{
  "model": "image VQ-VAE",
  "dataset": "abstract colour fields from 500 small random pattern networks",
  "train_examples": 203450,
  "image_size": 64,
  "crop_scale_min": 0.8,
  "horizontal_flip": false,
  "translate": 0.06,
  "bottleneck": "vq",
  "downsampling_factor": 8,
  "encoder_arch": "vit",
  "encoder_norm": "rmsnorm",
  "encoder_norm_position": "pre",
  "encoder_activation": "gelu",
  "encoder_head_dim": 32,
  "encoder_fused_qkv": false,
  "encoder_bias": "none",
  "encoder_qk_norm": false,
  "encoder_layer_scale_init": 0.1,
  "encoder_parallel_block": false,
  "encoder_inner_norm": false,
  "encoder_moe": "top_k",
  "encoder_num_experts": 16,
  "encoder_moe_every": 1,
  "encoder_expert_mlp_ratio": 0.25,
  "encoder_experts_per_token": 2,
  "encoder_shared_expert": true,
  "encoder_patch_size": [8, 8],
  "encoder_conv_stem": false,
  "encoder_layers": 14,
  "encoder_width": 192,
  "encoder_positions": "learned",
  "loss": "l1",
  "latent_channels": 16,
  "decoder_norm": "groupnorm",
  "decoder_activation": "silu",
  "decoder_weight_standardization": false,
  "decoder_channel_attention": "se",
  "decoder_widths": [32, 32, 64, 128],
  "decoder_blocks_per_level": 2,
  "decoder_block": "basic",
  "decoder_attention": false,
  "decoder_upsampling": "nearest_conv",
  "codebook_size": 512,
  "residual_init": "none",
  "optimizer": "adamw",
  "lr": 0.0024,
  "beta1": 0.9,
  "beta2": 0.95,
  "eps": 1e-06,
  "grad_clip": 3.0,
  "steps": 7300,
  "batch_size": 64,
  "epochs": 2.3,
  "lr_schedule": "step",
  "warmup_steps": 730,
  "weight_decay": 0.4
}
Rows from block 10 of the encoder of a small image VQ-VAE, named by matrix and row number. Rows with one number within an expert belong to one neuron, the router's apart. Each number is 500 + 50 x the weight over its row's rms, rounded and kept within 0 to 999. All counts start at 0. Numbers have three digits each.
Before each expert's rows are labels from the 100 images, of 14976, where the router gives the expert most weight on average: "place" is the part of the image that holds the peak; "responds to" is what is common among them. Only what is clearly more common there than usual is listed. The data: abstract colour fields from 500 small random pattern networks. In brackets: how many of the 100.
# router: router (encoder.blocks.10.mlp.router.weight, 16x192), inputs 0-95
# up: expert up (encoder.blocks.10.mlp.up, 16x48x192), inputs 0-95
# down: expert down (encoder.blocks.10.mlp.down, 16x192x48, transposed), outputs 0-95

# expert 6
place: middle left (27)
responds to: fine detail (47)
router.6:485553474439525536474534533525461526586433536619508389507531525547560522436436515520443485487492528599530496470548411560476540502472461498515475543522475452434546489452485577496449488541496532463523617402471400572535444425574517511487470456477500432446488605440487478487481550707467458485
up.0:517545467516527601498465530580510521517425467531501551517547483530544533577560600554489455527534521528473432523491479440398498502489520496574570504586494476495512492437556576516456516540559475485522490457404465478573550472501548569466504442452517428483574514462492463470382517631473451417
down.0:533451482464485506506507521522496493528518552513490453546488482590514372648482467571477483526443465436493473463516505549487483531489344496479547493489471509547505574510511479525499479522543497524449513514476513434511403516516505503508439506465465656512488499497488472477485507489526466494
up.1:518470542509462436512525487423514513478576497506507483522435535473500442491491408441521551500474477466536598484487514535543489520510474494439480458325479519520512500550466388517527533479468504525473483536615527513382490524510418422525489554530464546524511502520511511523663476400541518672
down.1:460565544580496495490501490480523517509488430501489580472502563413495571407520537443523514421555548544532515526443503414494512484495576497469450494480521478479446424492478504461518498498502510469536505474560511550488624481502468525475582506506576447508504504490503509511570504483446520552
up.2:505533461510557595490455516563516502482467503532543541511538474561527536558541575562468443507510510532484438505492487428426508517514531497614533499604501499509498470452554601521462491523548472516520505481402470446575524474529535543455501438467523467460532536459501504476341507647457465375
down.2:543440488496473499508508516515454475533525544478481426529487469608488426601492462549468498554482471461480506458540529575496479526496419516499525501507497488555552634513508472522491506454496499492430486459503506396483401514532516438510447509488451631501485513512503528496506502517526484494
up.3:500471556528459440515509488453533542513566489517504504497475533457493462501496401443534573490476481450527591480474519517538475506488487480422474457319487511517515467556443377509512527480499509536492476532596534523394489517480437451512479563517469552526507496522521469528659501379538475663
down.3:484594551580532534496505505499534497509486455487502564489510560419488552398532555466533499461569525531498489501445489438478486470521542501516466497474520466461438444478504525476517493522512494462546494483559520567499611462478455531498581505515585457548529483507506495489570480516493514530
up.4:507466527488489413504531455383461505477575560472484450487457530479503471447477392495499523506456474473564562493486515541543461506536499490432471499384456514506508489580467424518503487472477490541485506554624523494406451515491446442507487539542453559491475471520508595543675448417535599645
down.4:478537542546477527479478469490508509530501417469501548501505497400515569360506470417482497477525514560503492504477508435510528486525588539486452512489556511467534467530503537473475542521426534451585504510538482579480614488466490484516569477524530361504494487505474532509539504491495541532
up.5:495517491538514563519442520543499542518490482521485540517534485537533576580533591527471431515515520536462406561513470426411494513528556506567555532624492459505511516445536596488447555526555469474517515441410461495583572487498551555498515443461549427489515520455510448502349504639466448393
down.5:557440475472490511531481521523497486565517551471488476529493462574475348624480468600444489545457494465488521479491503555540502555507405505511547496511527510532489589541526463542505481520539486519434478550450522401519405502513520442480496509463432658494495526493504485453501498503537455458
up.6:499474540490467422507529473434512533499563500493507475500473522449504464484496394443508558489483472462544581486487519521542479497520489488418482466321498502509507491567453382512519508475483496536494493539615529505380493521492437443512477559521480528497507491518525525527670497377539509664
down.6:483587527581515530519467483511507487521497429502506572493498537426515566376511533415532536434557567538525481502454501414504514495485561507489476503487546512452487407486495495454488527500503512463510497507527524572479611484500460528495603534532555437519496482508486497484566511487453544520
up.7:501493547520506521504502493520560496505447403482526555573475457493392443541514439488574561540560454463528585482517524562533528454453358532488564483354522566456534470601512398512531511459490488515488511529538553499491520534506542544457502533485506532557585488563521362452580530422526387610
down.7:463554548595521504509519493499549483562473451551472548504489561447506616463540614398556546473463501475539498484449511385446479573483428460512431501519515502542452422520508485491485512535565494535535493439520515614491540469498541585484523539472567527542519492485493482456481523544516504508
up.8:514467544489470429501523470403491520490579513483501471507449524466512456462484396442497544498469470473539582486495523530548464510516471480442452474343476527515506498558460405515528505469467501531478484528630526505390482503500437432519494542534469559499497498532511544529682483390543551649
down.8:481555538574534516481490493495507491513494424483490568472492531415495576354515532433494501454544533559564508533464475422524504472503594520482453505473524469456491425503502503463500510499458510453526485476540500580492635475491452530500576514507565421520502499522505505511534511485494519551
up.9:517472554516465460545526497456508522483541457471493528549432533478476428518502417389505545500472483467542572482465527538557503513505435514449490469306490537495525507575495381507549539483465505490457499531589534536412513512515439436515535578513489522542531496528491477489683475401508445660
down.9:489552557565500515474508525524538510481482400537486573468490562435469567424543571450540515439546523524537506557437481411484473494474573479480463464468500464462447416456485483426479541521518487505547488503555527542467600465474462532485563522517568500546496507530507480497521510499477485521
up.10:508472546489459453507527494428510519499565479499500480511445527476496442485500398435519551496473461462540589494505530526534476530498476481437477464312474516536506498551458395515526529493460501532484498533626540491373489515494432437528505548526469558514510512523516508525666493391536501664
down.10:471572558564516511515510503493491499495508442502507565469505567402464569390516525430511501453540547546548506507444489426482502484499582521480467490469503481464459396504483505447520520489515522473547515479548498568493608474506490506512581501526587437527515489517517489494541476479474534512
up.11:447473501545441448555538475460505497497572475516498544485472514453466520574477482431484546534517460460499496537439544520426498496482519516372556472376528535530502507574509410474509570439569463489514446494582548523437528555493469503539475572482556518520516491537544458486588502423498458643
down.11:543479554470462455553511508553530424532495490529508518521480421506483463428481538443562503458504575542513537495451438455542524540557422499450482510531545521560452479512512522451469494520532498540470482537530470403563570493459513515513584461400504487528509484521512477468519496500537462558
up.12:469527473463585557502466506498482525478432522513467548491556437526524553496559573570493436511521536546471476478505455457479505520511544490601503526650474433533508453490520604502481446494538460539529513464416477477567537477480490511459486477479523462448498508530485525487359478678453513351
down.12:541433449493456466506486506502486504519542540512501428528506424526571436622469447560420450564415451505492442490509531552500486460503497534529530514470537528531563637531509511607512503491512514488452492522506466403505451511448517502501460481451400629478491514466513499508453502435512530502
up.13:492490523536524569527471493516447459490543566478468537485471470533519559537500549463434420531508516515535399543416505433391514513471596443554478549593514472499480481497548543469473524512611491523573490497436501409557491474488498554472467450459527456445484482513475505460446458643443495438
down.13:513485416462481440474473557491540483513525558483517454458479428577511357516512437546432489489428531476471522416535481555493503569522369495477553481483531490505561533535518494488444493512449575439470490493428491404504525537470549351517500466472438550503524476438540494487461543453574478404
up.14:493445535498498443530514459431426508503627630464478454463472518473536453422454425527470500492423469472602524505456540514477491493538537469468457515428475532542515496546500451527501484476509507552506500563566520502426396511489461439527426532552485539478437481487516641539607442427487614582
down.14:477514451564501510517514472439520559515486466467496485508529450486489491340470416414465495510567576548525491485557545515596558465569528536496480538515522520522509503572479519528511512499413542456509474534488461532530617502479465394519553485490506468521517496490489501550562459445537558543

# expert 0
place: bottom left (32); bottom centre (25)
responds to: fine detail (49)
router.0:393435454450535511446570530523469583541445553494534411515503542488483539492515531479513537454587506615418453424538470573469551470529492570450427559521479448482520466456469504501521479502481582438514531398475521559532424499496537493471486513473396392483515574544596475435488545540548458484
up.0:537534606515496454565477513547529384442568504520496539518449469496460411488462394415499519543442479509573533576443491517527476563507495478550522457356578568466422461505499479493498553506473503611525527569550478517469430517521451465536491480510525583485486526528409412494577498469407380583
down.0:522539537614475485490538473476469551470505441479467551459514601454512509396539594459463483424490496512550486510369520411462527464461530509445468512481526446462553474510533496484492558494551527420514499508549541510518664427527465531453574548473495518549483482483486533512525532487497543530
up.1:508429495556529422442486508464476580573425482497465512549451417620500533456565480515448463579591497468488487507551462491557505508502494552425474479558483474461540493456466498479502565524525462451532479393533513471481597503428575507475486378530395384502534489471495545467478540502511645413
down.1:505555505472519455499491501497486510535492505499516520452490496554503473479460502576585536600455439548535526500569559533524573477524480499573546517568463511509549491520545505360496494521444495554452481439484428434492464516482480417507455522548455518538504486454520570537540536439485525438
up.2:536469529492481454485484543501490581531446568475490487552463429590508541439499473510443434578564495535527477531497415562616413600500544498426410495505526536491521493478440509490546594526502451547545506575467507527526567486409549531545534394566392487466453477493449502513540520501542536473
down.2:474543441548508558450488379478507559525507498484548484395473518513514570417488335496466564530495455584563571530558442469442474465432552518526519603525448515400431531483512487437447529509476524474506493512541439456450582438542523442528538489458426362429538562563530542555495479477530549469
up.3:453534405539567568488454499473449594595477446507542485449439443497517536569488615509512496470547467517414486493516495494384499476449500480520601545518393404536528480606526519477516511419528522434526427437536551506424593560495501523458462506425493448489574494471626569523502454537583494531
down.3:462517520415500480542457455571556444589496504534492597562451552551404575503532404518538511516563506406561615575431494543561481495442362508486546472487417509494447458457504466537524546514521477583472460532515447523466391516458441475550433501502499376481454524496509460453532510482553403500
up.4:435428467533548505419548516452486552588425449489463478536445470545528559515565615522479468539588509493415442474563486512490537464555496529449496510571407440531568560492512471526522518501547484406489463406498531475500594499425554490443535439506441409520501517472583554480483504510546632449
down.4:520486476413488540503523465475496501509503562448475429479493396602479421541492391552489547583454452516476531528623487617482479515472376519524528484535441529512543563506500475468483457494445535555470498496443474510483402538496554489526421468529480540487487488502506510491497524520533488445
up.5:523533573481506451494484529529524534497464549526445466490530403605497457454461426506461527580554474561559540531512450539634453564478530526470461491491516582454479500455459536472516582525473494489499523585474469494561531481439564503559574425532431525479454508505463418512536559476536499443
down.5:520526454563464515531529487435484543506556496486540447457486591486531492428509338494383531472484473638500536468514437544528500544488551466426417547507553503449464557494435523420487507460487543454428486438560486420493593478469508407520557446456495513476508514514480508508595503483530527470
up.6:557555559484477512563468505538541381460577520513476515466527490526468418518434395467505546520427465491571571583461530524506449553469479463559549463384560597489424482497489517512482510512456510591524540559528467479494389512529452486553494500514535604474475488529419375519537525499467378579
down.6:500526500601489539514508497483509503487499411486506551493528627393504499453519596447490483441521534536485475448414503412460504508533541497480434534466522442502473473522507474469525517505494487417499482474524561524460635466530471477499639503514537502532532491558531475477555486488469509566
up.7:432437424496515546460558512482481598543425442480503486512461545490536564557577606524508470440552522485405447438531514516438548437524524529471511534564400394559574543525543467535512473487554485418488442400468558482503582506463510503411512526471469408517532520503583550475458485519530563452
down.7:509464468402542468511489500497525476492481561502491440518488405562462516582455432563572539605477466434471521517594525572531469536518427514564576450514456565527501489507503523527505475503509479587497502535455476482480367553512547511510418501539478555464485512486494506494444497525510464467
up.8:461406444495516490451556526460458652530398469478493477528460554530554555543606570534491454492570511479403436432554446509477500470519549511411461529573418412529552534494518461507495485486568450452494431427474550451491578497438537495426523472463452398498508503537562587479470481512526604436
down.8:515472459400519493502481499481506523508515577531516425486492399584477575533455383542527523583491454466452548551623538597554469519535457514592566450525465530547493527509485515510497474504478514553486519492498447448485364525539521517474428490535427459464503530480519493524465455528556501441
up.9:569542545429470470489476537540526520489514489500495475555466415582504460439470443454501533588527518529541586517532492534625435578527514534543434474448512537487475509486467494473532543492473447521514545606529461521511495485482509467551575485569422515485446492476451509512535495533506485486
down.9:479515463555470527468526425509501581551451446490525500463523497494457571429495444491489434498546421596556538562513457485524424489514573434494482587558497513486539534465443530470489554475447560472447461428553491418421561511504431500530565503481449411527504572554530555522545437474512586505
up.10:434436409509513544461542512479473611553417459483496469499471563518531574553579601525501492430583523487413458432532504550455525443525535516457525537579408395549580554512537471500507477489544494418486451406463564477512578501474529527419529515472468417510539526524588549472450491521558564437
down.10:510459472412535488506498496496524466489496572513518436531495393561464520595463404557564533625481470451459513522606491584542469539541458512566561465483471540537488503511508528517516474502516482570497498517468466461486382558513529497515433490552474563458483518498497497490467505533519473456
up.11:441414448506523503441571517464479563550404450476478507520481522524530517551608586546489453477539538481417439434528483500464560445515528541451487537566426420527527551496552452536502500503564466415494445398481539471502604485430499478417510475452444414511541510517574545467475498512502602445
down.11:525468481393497495511506516495501528481506567489474437514498398557501462591455438566543530572451458448483525484581536593518488524507440489587582484513456555525537507509502532538495472514486491577502498548473437454501365517496545526500429513512468586453494482483485467504443502510515487461
up.12:534552519582509483591436471516483453471603476495563517477477442512461437494465404452522537478460494493522559550454510494517466563512487486562548459356537561478421466586460536504509519440461480516537525545535508556436525551566462530568492504514541535520534536463500532524550431522484340608
down.12:540552598527511505552515519545512436526477466514497554498454603425447557460517602481514498457521542464507493517372500391460519500409503454478436506458486432466445463457497479521524508544520493495449514515509504501541558463485440498471539499467561435512501515483500454485557524492455438580
up.13:435420439485515528462565519485477575550425452475484502517479532502538539560597594547495457457534533478412440429526497486440554442520529539449498530557424413539532547503554467550508485500572471414486440390478553480503580500448503487412501511453455417524541513506573536463462495505501567447
down.13:510453466396543495507496515503496482459491581489495442532498395564482458587457460578555523603440461444474516497570541568541490529524440500594576472520443574533531503517522519560514481506502480584505497540456462467486379532517542542506424502530485622457486486484489495482440505524516483465
up.14:544540596483500478562476489539528367420579530515500539503476488475448389506439397429506507546425502473566527578443519526514497577501474499563514453347576562476436458519493471510511539491492495569504536540540470507450430504537437466549477495519552603480472495530400415478543490461437354591
down.14:490544549545491503489489492505446511503503477506546590516487557447548528448480583413484495438473538495535484480423495390431539534466512539450396524513514451487539501481480475486476557488521521421482501459549528537548646440486507527477601520476551494541495490462517471462567469515490537563

# expert 5
place: top centre (25)
responds to: mostly blue (46); smooth (39)
router.5:671536469466456405437502572511457520615413556588509503483529564517446503541432525507482567503436549470538468493469536534466513491457498495424556558504537522486566556457421453510373490494446530490518517482490483577494505553441485521541473527445420518488576424458379488470479547518568463496
up.0:501469555462490492576563550537561515460452402515496489550443516425487570570568492479522507558437521461503494456497492482459476588529391481495499431328449454492408522481532538538518539627550461482489441524502491549527512426498437479494527537504491409539523491494467410441526484523430421582
down.0:501552498561577516446455450456481493619510496507540508422542459499498404368429459518482523527548465611561518496519504466524510475488359513460513577511481513463556509520517478428477479434396618464495522472516527617490582543505529531585556464512514441547445499454540566564550526486540592541
up.1:449487558573579505433471488498545484490541416528598485522442409472488384494511411463522510520554410497471560506535481498526470542538457492491497461274477483569437457526506424502514571471531503521488473463581514398389540516502448395523514439516526558493453539562555510525552538500474448567
down.1:482585554606506533508507519508508520475492444496511577481516587438511537399525556424489519407547526543538493525434511442476505470484687505476445497443520473469534447474485490422501519524475517466543506512542527599495628462485482590471616549503579561523488474517486482496557510481494488544
up.2:465433516570558454570497497495440456467565518489608453543455427444488422512516421467499479535544457498482522474482453491518509504529509528436459489380501522531485451575515440531507537486578446527514460492560511375485497508513479417467489366523516508467501505583517641474551413509442432533
down.2:474521576591543447506533509533478472469524466500542568535498534407474571381511522449537496492521578517515505492470519381566558478535565534501449462444541508469445457538502483476517506450465481471535522506558531518475590538535458505489572490562560546508500542486515521455571457510474469515
up.3:558537492444488524515447532523492454416508567498459598497548462508472388524488548543495447490401571485574489603459599453427582510455589509615575491550437586495596488443527510498460456513498534550453471520491453478534520508467534542554461574464480686482610473442463442494470508523545482450
down.3:489423409539487506499505502507530473468524530520499432502505500494517671604466382524490494514507463468467431512558454585506446539538590470485512505532552433532454609468482540489483487525553467469502485413441528411528448526494528477505475474511475541490480526560495489497432518525502482461
up.4:447482547562592504410484420453515476516567499504599462517448398497496435432467438508511523565554452559529580470525484446532485515520387522461446481356467513529466467641520427504525528431486510508532515456587474475361508525527458437554504407530513517537439524520528607540597493524480555580
down.4:518574557582475536507492511470488496440481426479443557471523552420505510406501521441474510462524522579514503479455513441466500520474601482447481531477538447441492466508489499442519517497490507492531495519566504504462623424480458490496595539490543626552512468524491484520580493494491517559
up.5:575530464419448511514483532524493481422488583501456591479553491511473431532489550543498459501389583477559476590465586465421555504454614500602567485547446580457590505429517512482469448513497541542458480509473462514521513503454525549559461596456479646464602470436450433490467507511541480441
down.5:491421408523492494493500510525537485494507530533509434511497479514505639625478438530516508515499451445462413516555460601489444541531523473495512487533509454543462606463495541510481488510569472477501482423447535432534444534498544506498469485519473526480489522534491492494431517535518471457
up.6:434531585539508537430513498527565529544442475550609450501442491492477485458550421463503538511541462527486496399489398502513430473479401493411447448336464472474441490505500462520535530463496501458507503464523533550324491503526462438472554486459494405478424530527531507520540555474457450547
down.6:496583521524542544492463538524475544484474458482482626478543558473554452390503670436516544422537502458539514527412536482426535442439534484498519487514393511446577407509506491467495507506504528508549527545583519635535589504531528601507577581529557528472469444441502452505527493442516471544
up.7:443502574536552496414494470489563496504506451529618466489431440483504423475535434451503508518558452514469534457510454481529475510513419505448461462280465461527435475536524433525524563450519491483510481479571520481326519520511421403510540453512510479511445551537564525532558552509477454580
down.7:474558584589494530523494511523479510476470442461492605525494598462502487373509585431494518382552543509533487522436508470464511490490616503509468516474477455464573433480492504455518505520473497473531527537570510629515588454529502616470595543494541560510475459494484461471548484487495509580
up.8:533507554451513531457445536537539426411551539495530575499519404458468365525503512528497437541403547496540502600455586442416573526470567501593557466444405557475536470461537495495497486513539545534429429469546453448460491487466523498549475572455499691487602491457502384504504549516538421467
down.8:469485440610495503504511513550564510482494484559513473501497529465483688540483458472568531475546454484483436534565475565503408524538638488467485452480516435526465563460463524453510495515544491474541485420483569514508534538493524554489541503545530521505489541535502481484462498530519438488
up.9:449491543568552500431493477500566491524531422533626472511424436491487408452520438449505519519564437513468547477501457493539481520538420503464464452282477478562462470546514431526514555437507497475502510480583503465337539531518441401505545422508517498518443557528542584518577520502473471579
down.9:479548571585497525497493499495470522464505433451497579479504571445521536392513573406477533434531546550544494518457541449488527475498616512495445544501494467458557457494500509454501513522457512471524503548569497594493607433489492580479631565517561579517506454500480475490533478484480507565
up.10:429453538602581485385437439452521499520559487508602504486509473476502513436458458475510520510548485524547532490517465434539511523545407505418441510465489474531486431561514435481505534445470485442550532461564498476408505509525477470472557405544552488549439526533577663527570535530447660579
down.10:465557549531562498470445473449451517467538476491489534462505511451479523356499555460546551470532521570520559504488556452553524480516581533493458489489498512481571414570458468446507500430417532506578549480558480485426596504491470546537545476533543626503468497506531555541582506475485556541
up.11:570532451412371477518525512524498560503439562508454505470597551480491581534476520548494515499436535502532452506491516503427453454458630496500532488589497526406527529428494533444500459518485536506501504450409506620489491514455516576549460640469489486424537488471459418503447509476529487443
down.11:490464461486536535498505514528532475546471552519500489508501466550492463583481575561554475523491459446499453524476501564441471499494368470499534479512418502530546519485505503524507484526537504512521488511443532524510425527516539606500434513516464485490469521481499494474433507524523466476
up.12:480459540533525508470553506514541502553442385496542469554430533516481487509567434422525520491541434478461522406491458538570477538512311492435434484353527432497435538537498509587575572478461443438505515465504515568443522501548449447429596468478455405577468554556504541486593501529461494594
down.12:575567554485452561508534512493489566487477488444473548498493569543520426406559555493473494449519521542565458525446533436477529485476419485483515556513464549424539476487482523448442505499445548440479533535570496578523573463499532587483587546495495427505519455472501479473551529524470539489
up.13:405481551577562507461479437497536465521567474504628483545407413462508436460483438451467487525536457538530551432497471458520524498530407523439448461329466493523474452609540441488511546451536504481504488475590495461385519495501462433505524429523525463525434535546555590501568485510464461569
down.13:460562529552489474512480512475470495462532443490501570479510532385499564379493599451511497454508487573583510450447577403465461515485603493478476525453545474488494473521497497471501469507478521474550504578527521533477625517503479561484589530531548608559503469493510469522572460502495530544
up.14:429474539604589478474485476499535477526560459526604486530418433479484416466502403456508516531564430520507550475522450452539490508537428525469467468301492493537464454568513418503512537446510487503513487461571522440386548540510463410527531406535531519534444552544537599502561493505448459577
down.14:498572550577491526496507501483472533462502421489432560473507562428521542373501571449500516443523549577538498494427529424484513488492617492483461529477528487463540442516496507470526535505459520502545494536580517549497637438487450535473596539501552593521500443515491489518579498476487527559

# expert 4
place: middle left (29)
responds to: fine detail (35)
router.4:496429505463405475464538484510471554570443510448532373461484486528576509452424523492397526500523443412387499427526409584479638495508530479460474558509457435433499512489547553474578477485428456486472518419485421521523533543507537528431463478444481511435481504554515484485494524436459467489
up.0:503581541506544526534511492505540432461532461488471519575464556517459457534499402468496517540461501535552545559502525447546377493484420468539495460306544570558480521511462421590501583496490521522492539515559508501409444522505407425558500463526517526505447520488504394483605519542498426652
down.0:511546580621472538505522504506489481512483436499504578455495548425498457455576541420508490406517512505544471517398475441474522497499495482444439498438504432496481467468499496440499500503520478447453492514508523520478634458486465523533606505454550567541524530516510516499565495472458459536
up.1:495509519455549535520407538458464530520473465499472525461466447474528459496527582494530498474566468466471542507468473561414519519479477463503507528588438446487472456501530535446576467527595506495494406485489502478570587473463553541464527527446474536504504484547510616519473474457529591420
down.1:480445434383520430509512482490442519414539584479513477525502448518498467509474535577477485569407563510493520430505560539576561494539521568555487520552506594504546518560541501582504490487445494491540528536476472509542407531520542456484425484520464557487516504442503527489435493508500500454
up.2:516582578500529549512511505524560424462503430514432516570463558496475472569516446441478521510485469507553528589494513457502379537451458439530496450343517529578481518495473444581504613529525507544482521533557523498444443473489420457521533495477506560516451508524480356476577561524516414634
down.2:474522533607537500496492490482482459469526484478540564454501509433500441420532578459537507453510554541547465477442481414543546458507548503462443498451535499489454496558499476462490490424484505448524543516546535538475640491513481508525576472505534602508501511474506543516560474516468517533
up.3:490418483556473476486534471560553473570528457496617491486508531526554472518431542497511545506526515445498471572461457458531544456524577438474518439456460486524469464508550489592517471464510448533480542597423479458508482523566584550467450398527516548542505520480506503489476508496478383477
down.3:457511449595549517486508509538547495479479483541536501530515510458443630509452520502622535504534483506512469525541524546514415488548467499491508423466493465532513553492470496437520497485493523485563489422497561627472510598490529592538512549552548470531488537500512492499456506519523455480
up.4:487466499476465526515457524461467601502435468502476510453467434475526468500521558489512464461557485460474525454487524600412566524472497521471535534598398429445593474510524536410562466527514492467506452421489490540575569478462530536432516640439480496504542492533483583512445477451497569404
down.4:497448423361525465455516508508479500453530559481530469525492464582509472545493421568457467571427543484457484456526482511489534507479529536524509553542510581492515466506535500572500485486508507546511538504450459414527359526512522426529423467490465540478506476488504498488462505487512505458
up.5:513373475512408475466544507484486556552490476479520466411479439505566450490508547514479476453520528429418484499474465558455647493501594510457520525571464425451476487517555567428522441513512438509468449465442476463561564476496541554414438482455499507481563480554481560510442492450472542422
down.5:472487435409539474500495499495531508458490559510482422536503458542462586549453441563556516588493436484460512510602503545513442516478520490525549476534435550516511454508479481532487491492513516580563491473450489492493383565502530548521395506540465438460484509496513491527423501515539507451
up.6:509574515508556502490506473461515431454525488512515477532483531528458463458499408499537535558475498582550556546546518421561375490522413471524489481348536574564482543513459430590475564464466539493527556517567509494369458549508433419611524422547498501500430533447525452525614515534520516631
down.6:476553621604480538493499497479489500525496413498498549483527519408497505474509581419466527421521530494538508491406493429491537504472511495503438504467516485473524492470523505447507475538490479454489480527564488489490614441473421527437576522465525582564512475487474484477586501460476515541
up.7:535615591495566572556468532540564425471500438520446547558454565495484473569556487475502533521502457518553505514467524431465382568443399447523473454405509534560454483505462478596540595543577472532504514583576525540472480461526462481510555510458481479551494469483459404476555513540505418605
down.7:488468475607550507500505498480491465416489486502526582501495503458491377407522674471485445450484570494563464457393521435544558455521486582497484526498515560458519504544516462511510494433464524454525545541484544534501604479514507515513577493476512652541517504458483556448504492503469498539
up.8:505426454506428514493477511489481553533434469486505500435445454502531474533525570488497491495548512426424525461463485574436643516497534526447542520583429446429549466512537529436548447509516461482482484456452474514584584492482546533397472523447515537491550491549502561505444477439473523427
down.8:495472430414496484494514505504511488466517546509512431553481477562483520612460454561504475567444498490477471501570505543509466505478428505548523462532477573516481511506502500574511494488523475544524483486424502501504376554516547506507434500521482428483481492484491509516417498516513480473
up.9:504584501506566493551502477474489451474528523486501490555484556503452481474478392482499522536456496558551525521526524436577371504532413493537461501356541591541459528516490442594493556469479545494511572516567513485401455534508448423602533436564506494509455498450519479505616471538520460637
down.9:518553576617472531519512537511501507558528381499515542501510529424531444485553582425500492415528501502512487524398492403453481496509534496478450486463521465505484478464540532491516527531508484461451497525559547479501622436493455518473599533481510525525487512501499488488546502489466476573
up.10:521487478492508542530411532491466472551454476517492489444436468479488462530527585478516513498564476468438550458466459582436604542497487486441542536593435454447468460512523544430543441505584487493494443467471503491570596500483542532469499469458489545499519481575530570527473463480514535430
down.10:521466462384495476541515500473480518395546568475532515550517459517523516612479543564485486572418512478521460475499588564512488473544460527546513532535498549511556509519530498619471477467457524471536519536465511537520401565527548476445453551531461520533495511480519500476413533533505526495
up.11:490556530483566497640488486519469438469523527500513509572461542501421474511511398458511548547463494527533539496475492447562423488543419507562479473345558573513454510519501434577502556481504514532506547499513521493426454524507461430554514433560490490495477507479507491447579422548497389623
down.11:543547566612432548490508522481488499510499409494486562475503579421524466501545585417468479399509505515519477495418507425453514541503490485475431506473528454453467534502502534474527551503507485429471486513569524537492607428482437488487603520469546532575535476524493507502565496488470505551
up.12:445480538534497461436572488502566540534592438523536448492526474463514480463404435487492513507519482517556492604567484415530408456510599431562507441374502477554485522482472447527477586493465539517488520504521510408396455540492451440545514464571489503492428539504472398498558553473489477570
down.12:481552460615491469495431485478459509464488518509476489448499544467474577416521463452523535491569510521471505482488428485476479500502681469448497542486531463476462498533454461405469554536535520534517453510526503538564640493509515579488539514574520443484558523526544497533509484518509526502
up.13:500574508447565523673449496541446460453501548491412493560472543473429531565492460447505561510514475520508553485465508488524400509522405525572487517468561578517503504484483466570516528506539542488528543464491510499485438495491495470512519446534460543480492480489510414463511421534519390560
down.13:546460564535418494533548502476470467486528463478495589509475556469515418615577559407402447442403571481501459488335516432498541494505498514507401491464564466481400534495534522568523508532556447404447524515561508540477576415527459450454588522479539527569504492513486479452539482505469450554
up.14:493365516507428460462558521470483554519477492488512485415488420484545456486521553506498448458509539434431470489481482564449639494506579530480508528581438417455524517515563571413519445510510453482474440430461491488562571471485538551413481539459514499501541489552474574499436496442472573415
down.14:483487436383531496491497473490522521457488564488499429507508449565478536522459406578504512591479441504478541508590498540505458519479545491529554512552445550497495439525495465532518507502491531594543485490477471478488371544487530496504390502516450423444506509487505497541448496514542531449